From a checkpoint of a small multi-label image tagger: 32-pixel images, layers 16.
Rows from block 4, named by matrix and row number. Rows with one number belong to one attention dimension. Each number is 500 + 40 x the weight over the matrix's rms, rounded and kept within 0 to 999. All counts start at 0. Numbers have three digits each.
# q: attention query, key and value (stacked) (model.blocks.4.attn.qkv.weight, 960x320, the q third), inputs 108-161
# k: attention query, key and value (stacked) (model.blocks.4.attn.qkv.weight, 960x320, the k third), inputs 108-161
q.257:502560444474582516511482561557496504423513493520547542504480517494534493488502518484508499445532523535505487495497501542493571520509538515432470484524505566398472
k.257:479487484504494468404486451588507477463531556470546531444454503580455456552576517538469553485441471487521525457500507556634503404468476564497466474522546466486520
q.258:423429504495501413492534472439479472577489482467401542504470484465395476535439479417449576581494526491376460535503443469473527470559494526443539462593528520576456
k.258:485505517486379478561544508480473472556543473497479552487490501429539417449470537488446442545535545535403548553523503511460503592501505481494483573567499436507463
q.259:516476489544587546564543451509506496477461546520402561492454555445489532482502475471454503417528551551455448525526459517490492465522516513501536527553590539510533
k.259:578541498497440514553472477488455488515511509498519519508520518492519521475486522518454480516472525423529553533478545534548460476554527503476416528545511506519573
q.260:503542490493568572457481525489540448492530480535546535505480468551466553553499502571493437472535490492499456483504512468491508572520471473402486544533459461469537
k.260:544453495500457556446486455450444552509521539531571458524475460552523413471458461548487538495464502489556536476461505473589449461518501487535505501527518401532574
q.261:422507432514499489479481471510498541501472519543495555515519477564512497474515507468466492553447568492476552496555505543512499514585490536491530440571485586487479
k.261:547519537561447499504500505477547470514588483478499510502517466563450521409472493479510466508554454464531503451472478490493521542555486463461498451542453437506575
q.262:402448485392556513443508497483552527450579513492497484510460452535454489515472561497473447574523531441444528523451480472479491524487472536473461507458532526500473
k.262:471418565513474471542504500449478490518501511488450435492509507530447416520507524503521507502459468535557432582405459501563481491516507526528462530461536428490527
q.263:534488471465496484462506485503457458477464492473541531518499563525502531559429530522488616481444549510499507498505552534536421465532516490520536460523434472483506
k.263:469456486528489480423523407473539499512494529462553561455475515560470477459527459538469471510537545502524482441469498490473545443584500499588524480560477517552514
q.264:544511513461422529504517488449444490450468526512549459509492557462515510491462516501498456450463560453502521500539524520519502471491492486483550481525437411472518
k.264:441454474526485525470540544519534452529457448510464565550492490551509457517539475542498546529593468516524518450477512457407500507500494460568551444514514569505529
q.265:522440454540529535494532459540488466509482564471430539525562522502413426504527519449555511570473484563497476510565458503523462410523499536477547511494605574491519
k.265:506508433462493460532495513482403536509476528544558432563509479414548480419544553387478469474434558503462507501532493556468527599494393509461439556511514552527449
q.266:449454536408482490531524468460501504528390419506440605504554602436473440491482502460464568442466516513457446519476491561464492425513450466509528436529489550542563
k.266:475573498432480530531523509509478461406583477517497486453502453544515410441519465541461408573528473479420555409473515410510456470483472507522463517523476488524561
q.267:445514526496488528530498466523535501523482471509549506408531500566481517554464469516453468484477458477528535470498518504522508459478439495508574527483517533488499
k.267:471509501447501516503483442525498504490513508485485559494506467569514522521509461583511511472519446457556519441450477535484524461561493507558469479549516537480508
q.268:515530534454534516516491545503452460465523505506521484517537480504526470426505473527461535494498497543517476467517598489486491527455540491452480514492516461444563
k.268:453490564515558519503502513444536457489526600518453405453505470493513519542548519546529564489445465510505509526475507448575515489568536501530489507486517505487473
q.269:494473441559485520544526504502421432462459537542556581488523561489492506536479528468541437435459546533485475488592492618508517480629468462503477515562526473476475
k.269:461459383492597552426487450561545531443450609515510423511474401525586524533584509591466483452399502431535563468476487464667463408565467592453489504430448500519483
q.270:509475562496450551533550537494482474463568495545514488541535488458520509455528504481489459530543502449505504492472515538480498450501520535476500515496480448504522
k.270:525468471535449447516506484491411486517434610502489448426521514443455430528530511515495495527457514525534528497458472468536519462542473561501482509493489515535471
q.271:584498549515519504484534480537506483556534470515479438440421491511531465478545453531503469482454496465534516451481548502523497449493454572572521535431482443518575
k.271:522449570473454483562504433447518462540547473465498539522498504506464524510534546516524536512513512562503532501519582561578447435520493504454467472457487497447510
q.272:556501494498527550478496470487550536469510522498465431496527438478502464498497482524623465544465478487495479495461465454511461454503513536524480532490556440474469
k.272:470499560471527519473478514479466522514606503538392489498485467496511537465510433524494504513534451514511465505488450524477533555510488564477477552502519488510443
q.273:566568545458534518527422500577470497511432504518574416487460538542586522455572487514461546464547507517529479489475551501431561498445517468512467504410466373461524
k.273:553535465451558456479455486596574423542507520542543483570463479618554602539484535561444513462550513449511513552560572491584441555479444470424451472489452518461549
q.274:528502546533504557499447532526513499544491546455567552548494482502470542532479538507478528464529473507572477457556506503440540503454497481484458470461455581558531
k.274:487493546525522461492527500491596489495498479473570521458524471510523484473459452486472563508546486550484452467506489451512549455524494500452533456526496481561529
q.275:527530488440478520533461517490542594510529525492465510511454499523583541447538508526526512531541495486547516485448528521513531491457531540507443544447531467464481
k.275:444506560513465509514457519505469526600466492516416503550511542470423547497556477473460482451573473513506462509483469480457572552531501516506602538420494531457496
q.276:556469439487461506535486549486484535482514519456508475527525443520528568492493501550506477506502436525504501451513477532488515498502560508523470532532471459460571
k.276:449494466470507543538443464590533463472492517439520462547551400503501466543481500533553532480513455472450501453522496450529477508533425490453435479524499467521553
q.277:455457437534488485437526447474489490499478540463469467471511487501465542557455595497507494483512479505448530566532504526528511494531486568508569503664488509541458
k.277:489451503550507503517539516551452506492442425526495528479532521474496500432449510500476484518521541510492533562503513549572487442469481500500575482451481454510555
q.278:558486541541497526502468551518434456508521504515509510495508537436573511462474513454411529439546513477618494493495544505464549451469513479498501511451489496511521
k.278:480559513501476524537485509468437490546454599492483472491561543585535489490541496528457554522486438505551425508454473456442550483570534501484495488478498522548491
q.279:417515513526573499502447555485576519489517501461502496563482442502493565524487532487430512478589467537498514520467518492511429527420506465472477502524515523434554
k.279:573508492426511457536554484494558515537420499513508544445514575426432530470523563414514497480507496516488454482496497486529470443490552493489578435457566474480504
q.280:541515562393453444558492506399521473547448569473467499449474493467502493489504471531557398497522518441472426514527445440504509543530508567500459580467530468511494
k.280:462489495414479487465422475538492419496513479478437515604502497496429427470401490514505508582476507486477534538562497541538431450516437546507522487504524506466583
q.281:524498485463572441492535452505505477521476412493485495524504515514502489478515432491449487539492499549514496573492512477566509443445451529512493480414535526473448
k.281:527511585425525442505495363451498535490515561490460502478483550496489504497462516488535514500409540486492528494455529575513491448502549527545512515456447529459513
q.282:510487462427462550550554530512491532459521461442517487486537499458523519538486545462483448488482424519506497459550417517498523502518484541453574486529542528478506
k.282:489506462494564470472523530578507506440493450515506481608513534526569499439459390418478404516540437465483448495453485441454571531476477428473450565506519489485441
q.283:469558550551478579448444562560488432488546527489508473507475429568516548553467510529492456433516505446479469441485543486464541554484595446478515468507378472499542
k.283:520446457587491534478549498557453376479442490425475512563536583476445523538525487531493576450595480501503458487548471499534455540534509425402534506492514448539589
q.284:512523530503543552503498572499584496520562492547555467523474506524511439501485445534479491534531447527580514502420551466521507509410472463510465546464491495462482
k.284:564499519463516484449509463460473567453433569489487529492504585555458537543513507518544514524454533521524499480431543553493487417537557448534490433504478531477526
q.285:540525476480514540519459580537588493509587572500543430588490502520510486501545468578550420588518476471580487475455528385500534567463520503453479552411514547406512
k.285:456564492502551482488459541464462586458483491534489418538454479406416488521502367436473522487488410497585470471411430472472540566474482521569523520507540517568353
q.286:479516500512500517492461482525539528534500465476527542483521500525475527546489542486563498518474485504491549432520512541529431502561450586451524474579488472520538
k.286:447487429589568492488521481543478467459513539516552543479539446483552505521528475482491497494476434561473526526564510429497514503490499455449466526532512519571453
q.287:577537606470507448510490459525483534540451447459547490463464533428589488461497487541519526537444501491505508526496557478468477498426437574541461453450466507475441
k.287:486522576520509472579525449454515436486523402467421613515544504424464472477488485442491488518596496538479503513611523493497516546449509473505511506542516632523544
q.288:489509529516521482473458524505492522426542537470468517518515506522509530578511518540557469482562475548486545462468464468437518538476510510497502525489426489490509
k.288:569497532528507568504541545487435452563523511510489428525486508468499581452483533465487478547486540513461482530479501497485548524523487471496505514438492499436459
q.289:493498518497548425469568465473459423557401503500619535406504600509577491438475472523513536466415527484504500491512542526597418380477410421556516414533565460478526
k.289:463522508405527508544480492505468543450543538453435476461485475506471477517552526472525472511495498518483518489482445546544558471491493541441483511539467417548462
q.290:524464528498495556464505533535417504487497481435467504541495551487477534499523526474496485488591510542438491541499483473419497487538528498484507525438553517520514
k.290:515436474528463525443547488453478502525432499497491568515465542455508503473459457483520502493466486437501461514531520540486446531502495513497541507540531539507480
q.291:534488445521567545458539481588596527490507440577590554531534417488456432352503429421436445588502548463549465427511576428481586538422513451489484490546551527551502
k.291:446423469477528491537593494538552455616509391453538525586585417512432546484511561449437451547533509556558396466522534482543463515560507466465528459449523588428486
q.292:446500413483602466486557447425494475509476470478431524465452482510466507492483547512398496595494585489484458545505479518564441457493493444454508508529455570541509
k.292:414447493523445471454515499458505484585467460404466514524564511502481540512525572498459548513480541499491472508524531506515446524514500491554485570530541525472567
q.293:533514536454452536558496565442540521540479491536554553496486492459507502435484486431507464495535486457562473490466457461472541495476547538524543491557520494549486
k.293:527425457551453443429572469463498413516460458486507573550506554527415465494533519442562516471464544563461515446567467474523488515572422487524531483518521534520485
q.294:504459529507492491462550475494537498492451492463510556429470521536500439528486473521553562473489486470515507467505561533552490437484488556599496467497550430470495
k.294:576519505477494519536469537490531508452529444537540501480548454513580420502497379470488497535545542534551505538406499477506536535545490508482467554498530404497516
q.295:584558469492475522517538563482482533532490508485474479481521521503507465422490495491549439537511481460451538501462499506502490507498477502428514531498550467470473
k.295:526472460456473470487460492517516529443459502548490502522552518442440543521459508450522473507505588483451504493479436507499526541496449513479545479507492506503448
q.296:489445474523563466453547533498539508498524479562526494539541446538451569537525459518513499476447537502485492518509494497581479483449478478518491482475426503489485
k.296:481552486422530546561485477483586553506562504525501490491483485490527506455471519555509408509511543518548525554455552526533478526564545523471436521580471470511533
q.297:482484546461498468454553502542450520514436481458428484438446508529529446474413477496449523501488525506499523530562517564550444428535445512491458477469482456529519
k.297:498440473458534508514496491506476459442518496599482488515552489489543523520481579457484473506460498510469549526515513478522488548536494506438499486529506616508496
q.298:523470464490543433487542447460471392468496472497451479486450536455481433448453480485505495474456563511502434521580558559567459523520466464510513475570537552511483
k.298:498462462414474468506480499478485546470461508565477509501481519548488488494446487561500489470450546478498565444544513507517444480504458497494489505505510554528496
q.299:528412522495457463486613425468441450465404427456502525430503579516531429391435459444518550501450587572471515558557544536562428415509440511542546475526575446492506
k.299:502497363450512471501427578480494519442456464529563491564469452536481475491568485478518439497474543541555501462574460514539510481554405516452523539458472546556471
q.300:467556470431533500511442588485397458591527579390470455523501458529435577558523538524540492445438522512407554465462473546472482522558550442438473509448482538527495
k.300:554653546527471539544460527443515537508559517498482466389471496519599515437471459527498510469462509435503525525451516541495523523481556463504482506508497424546542
q.301:505450471519559505429493466510552501509526491468523510501530469556452534507510516526494493491501464529534505481484545428517545491534507512533525511442463526571436
k.301:572535490440526527494554491525578496550564571551477367456434451596528471437443491629466448575580515439489461537430507498527503536492521507478440536462455499448489
q.302:522552496477503501602469512504504536490510603520451469470476567487475536569493533556504545494490507490534482493446435480434497494531501504469469484449431507471485
k.302:543492572530478516522471511438504513492490521550466474478530560489545491500505484516476506459509473457466473505476492523453509477487471455508442495567510453518509
q.303:470450526489450503542536431465463492563481451490448523464507500435504486432433496392546483506529558529495535504520508537430501521491507559508516547530506457487489
k.303:510403455554520539467496523539452481506480435522584566522525509464502477495469539506540489502490565514426473501553594496494516582495494559523531545507528555567484
q.304:514507507558492518518464577552493527482485576571534518518467500533523558549495514533548532395519438567517563455443441511480521537477515513427499506433520554545484
k.304:582580568540512535491467541492487446513525581472468504460446524488540500430528491506497501504524478442432486482474459536525544504519500525515525505526533450457470
q.305:440538557551524510557527466413486470542468461474465510483508520478504448495475494442497493450550488535515522540511521525462491484535430452533504505597514541530516
k.305:490448513541504502408533456483446486534418520424570430459554498543487508537529516538512539483509446566454452514500511524474442468483509551544584390429479601529555
q.306:512515515523521470477447520456529524470433501482448459460466577528436502520487470562476521527520507505483516511527443533492489445479496514521537516523539502487470
k.306:449440489468482485518508491528465541580507498521513512453489510544490486488456520486506496552517499497510540545528535510553469519502545515592521476553472503568528
q.307:518497559485511402554497468459454471487496464495461520502517535499480540559490527516439532524477475525444500496443459520489506501510484567528545524469498512548498
k.307:493405529503514491492482473483442512489452508445470590482484532541476509546521561490575533497471545523437541509518460538512491504569544559526534474518466481524550
q.308:477512596481528545503551495517523496487512541390457425441490539488478487545493470521498569463488480535528464514497477474532421490520485559545538478463495464536547
k.308:510512463490530558541480501518560500499543518546521441526486470408528461417496538517451467519535464512498527421461523489563568515519444464506456592492499534458508
q.309:495503466501524489538510522501564482493535497547591473482503470511553496410513460501433445550564455441549471485470535415509499499478543475485503434517462493475531
k.309:485552495467512508492464516508472481465490545471509497484498443501554455527537477440520436447508479515463466493476494528454549519552516371432487486469485520488515
q.310:506496474489568520507480535503521489445522517522606492531489482552507502462551421511423508512547474494523483471454567386534516496463441439475431520520488538458449
k.310:496537527473536485503521515528527518578485505426467470524462402531506479548544461503477471558509476506464397548451440485522550509541474445475466511536515447524484